config.toml
arch = "unet"
model = "spectrogram enhancement model"
dataset = "simulated sounds of rotating machines with and without faults"
train_examples = 39062
gain_aug_db = 6
n_mels = 64
hop_length = 160
input = "log_mel"
win_length = 400
task = "enhancement"
loss = "charbonnier"
norm = "groupnorm"
hidden_act = "leaky_relu"
weight_standardization = true
pixel_unshuffle = 2
widths = [96, 96, 192]
blocks_per_level = 2
block = "sep"
attention = false
upsampling = "pixel_shuffle"
init = "kaiming_normal"
residual_init = "scaled_by_depth"
optimizer = "soap"
beta2 = 0.95
learning_rate = 0.0011
beta1 = 0.95
shampoo_beta = 0.95
eps = 1e-08
precondition_frequency = 25
max_precond_dim = 512
merge_dims = true
one_sided = true
adamw_lr_other_params = 0.0022
max_grad_norm = 0.5
gradient_centralization = true
ema_decay = 0.995
max_steps = 7700
batch_size = 64
epochs = 12.6
lr_schedule = "wsd_sqrt"
decay_fraction = 0.2
final_lr_fraction = 0.01
warmup_steps = 380
weight_decay = 0.1
adamw_weight_decay_other_params = 0.01
Rows from block 5, named by matrix and row number. Rows with one number belong to one channel. Each number is 128 + 24 x the weight over its row's rms, rounded and kept within 0 to 255. All counts start at 0. Numbers have three digits each. After the name is the row's rms in percent of the matrix's.
# convs1: first pointwise conv (model.mid.1.convs.1.weight, 192x192x1x1, standardized in use), inputs 0-191
# convs3: second pointwise conv (model.mid.1.convs.3.weight, 192x192x1x1, standardized in use, transposed), outputs 0-191
convs1.122 109:121159143127104116170150102109118134146134116121131107140117133116109128133120121136176130155139134138131066137137128119141146136126132114189105125125127139116103091127092091100093146137141151132083084160137104120135104118154136148167132116123139163154112158086101179122141133113097123111092131133145149129092168131123135094133145165119099115113145100133123131128136111127104133149090117155127142107151082160132116144072117155146153112135135182113107127144131023101112095123118114077158141135163099141193106114175130100123098121119106094116100121116130105116146148139086103113
convs3.122 105:135168110140114090096101156165155195128158108134126117108110120132120133122133113135152136102115111129131143134134115119140118079088131100151120064137144118136118089101100168113122183153121123161157063127074123156160176076115113129210125137137146121084108116161154124108178148142148160161147089138111126106146124129136117116134133119134150134133111176131132145129125122149154150140086116102139127142120148097114121168087127094157117151136102106121156122148120099097124181124128158089102128134140132115114150141100129131129123146108127156142189135150124121146110123103142142157
convs1.123 090:132138146045185094096153133157144117109155156112114154140120119164152086126144150136131139157132126086160092163175136119103150094133108109127132122134100082152095145130131113095159150117131092146142165126154157127162126142101121099139140131112097141081128146134169140187130188147144110097137166148107104129119134148085114148092160140146112145108137117121148136158155127151125100182130116137104128102138156110133119159172140106099121113132122137150140144128169142133110136141134113133126135133132083089149106132115101129182147127154110140138105176125137106118132131127085139187
convs3.123 113:123119168109103121154144118068124132094109133129155162135184108141101134098136100099109144142125096127117145116120116162094157112148120122120162114145163131125161169117116147103108078107124168129131158098164096121153107111152134048128123123131099074090100099122157157138170139113091127116119076114099123147084099141141129119099169131134095111141122132064137129139124134099120179148138130123166082114122130134110103127131143181124100115152144117102158108112140094138118139101135128155157120133122084089128137120132120109184117139125127157125150148160137098130113138158127125101
convs1.124 099:137109149118088126132159151118090140138138107125124131122139104124127118164147152130089138156133123123144098110140088141140117143108122127125098134152062097138127163135070153086117127150144137113148114153143128121108144148091126174093065144097133138138162110141131143102115117115142141157138119135119131143112105155135160107141134147130133079120133156121099152122136152131061126112155086097154130112122144158059116131130100108123130127112148139174111137181094164160133108143123169133129138157132108186102158138128170151104187118137107112180160134123153120121073104088143104126
convs3.124 092:111078163127157166103156122148108130153128144140112109109103140108157152132121127129164174102211090140110135138128137133180143147136108102169169092116160131125147118167139147129128102123156111104123166132154137121170127163141132116096130144136127134113135137104130171092096098143097091104132125151161149126142138116144121104119135186144169071117131116139120129124102161110111159104132110098127101104139119111116119154121132122129126134175150127125159149101074091109095185120135106098101120165107115136171121136123136124139139170129085186091147123098121148112127147132119107100
convs1.125 098:154159120117138120101149116106144121115104118136145136115132169140103123133147133165143087124133148145120118108150127116119123153146107113123144154119126106139103102084132085128165106126109134135132131106139132131084181130094130170125107132122115160145094137157139133117126101127145098122163147079112110133140150107131171128136141138147125143129121057176112126180104126149099151092146093108130151121119132172104108129116147096193158134091117139149148141109092107165137154138157195134152116112184135132154120124108155087142110104161073131129176142159124066157109157100116121158
convs3.125 090:155131143090141139126107207100118140102127119143153085087166111129110116137106129081144163123149158121107149137163129087118121131140110162095130122139143169154182097164111111138113102145204147106119053115129089143101150110121102133181100118138122124134139136170158129163115124111134138137128116115122077126127135132124131133131124113127166101144168109118101086136149091130142097120111116179118118121138070132137101128139129127124114115154136093143141127113105096106085154120126156135164137119125136115061155115150143124125144136138120171149129082144135152139129111099126099145
convs1.126 103:147159093103134110148131140154122131115137068117169110133141143081127125134126136148076141109156135144186096138099135151152126119123150096086144094148131122101135099171132126144114146104122118096106115132132101127120141084196151096116123139124172115133108135145132171138156088182107128094123168122145140155114119140143136123140149142153188171078095126133130135168142121114175086142121113115126114107108136170133141112099112149114143139139126109183156128134090080091111137155124114139129108119122167119126121125114189145121173158141143176168098127107114120141140126120122116122
convs3.126 086:130142107101157112142089147069135124092120111134146189118119104122092134129139117116087100096126135119140136138131119144077120123107096100099129178124116135115123130064128111077117135169139133150122114100070135141154097150099121143151108125142101128116076143129116115124168148099128095159111172106123144168137134119126125131113112100123144082091143152155139080124132136123136151126086160151123165141145133138155121149131108125119153082125081127089128152123140149118173131124107140095134134116093139116099122128136151112127121152094127078151120094134089082118145177143113185161
convs1.127 095:176147130144129110134186126140150116152116156138172117135135138126108119136113168134151125162172149145133114111063124147111198173107146103108120088123108138152085116107121121106148115122136116120104141128136075135152106165146111058127133139146133138140142122138141122153149122196139105146107109116117119147144168128120127094138168158126125081134112156180135156123115099127131126135123075097175125131108120146167135096129094097126140129109113119125128130114121164154121148106117112147103187125078159175132111153135132135145146141133112125090081121158118154088156132113112138103
convs3.127 084:119127125127119113143098208090103137150106100121117134152115142132124129171137145121114130181096103099120125135133132134135127118120168086120112111134125120126130079107110101159122128131160121192115110135093117159118167129113125146100134129118118120142123119111112113101143103112141137147110132166117046179190133138115116131115113082126075108121158159116154166117125116158143117145074143139131118150111142143106122127139118140178125075081123101141139162134110160158136154121129121145101136130111110116106104113144102099155129106085091100146092121151129201138138106162118106119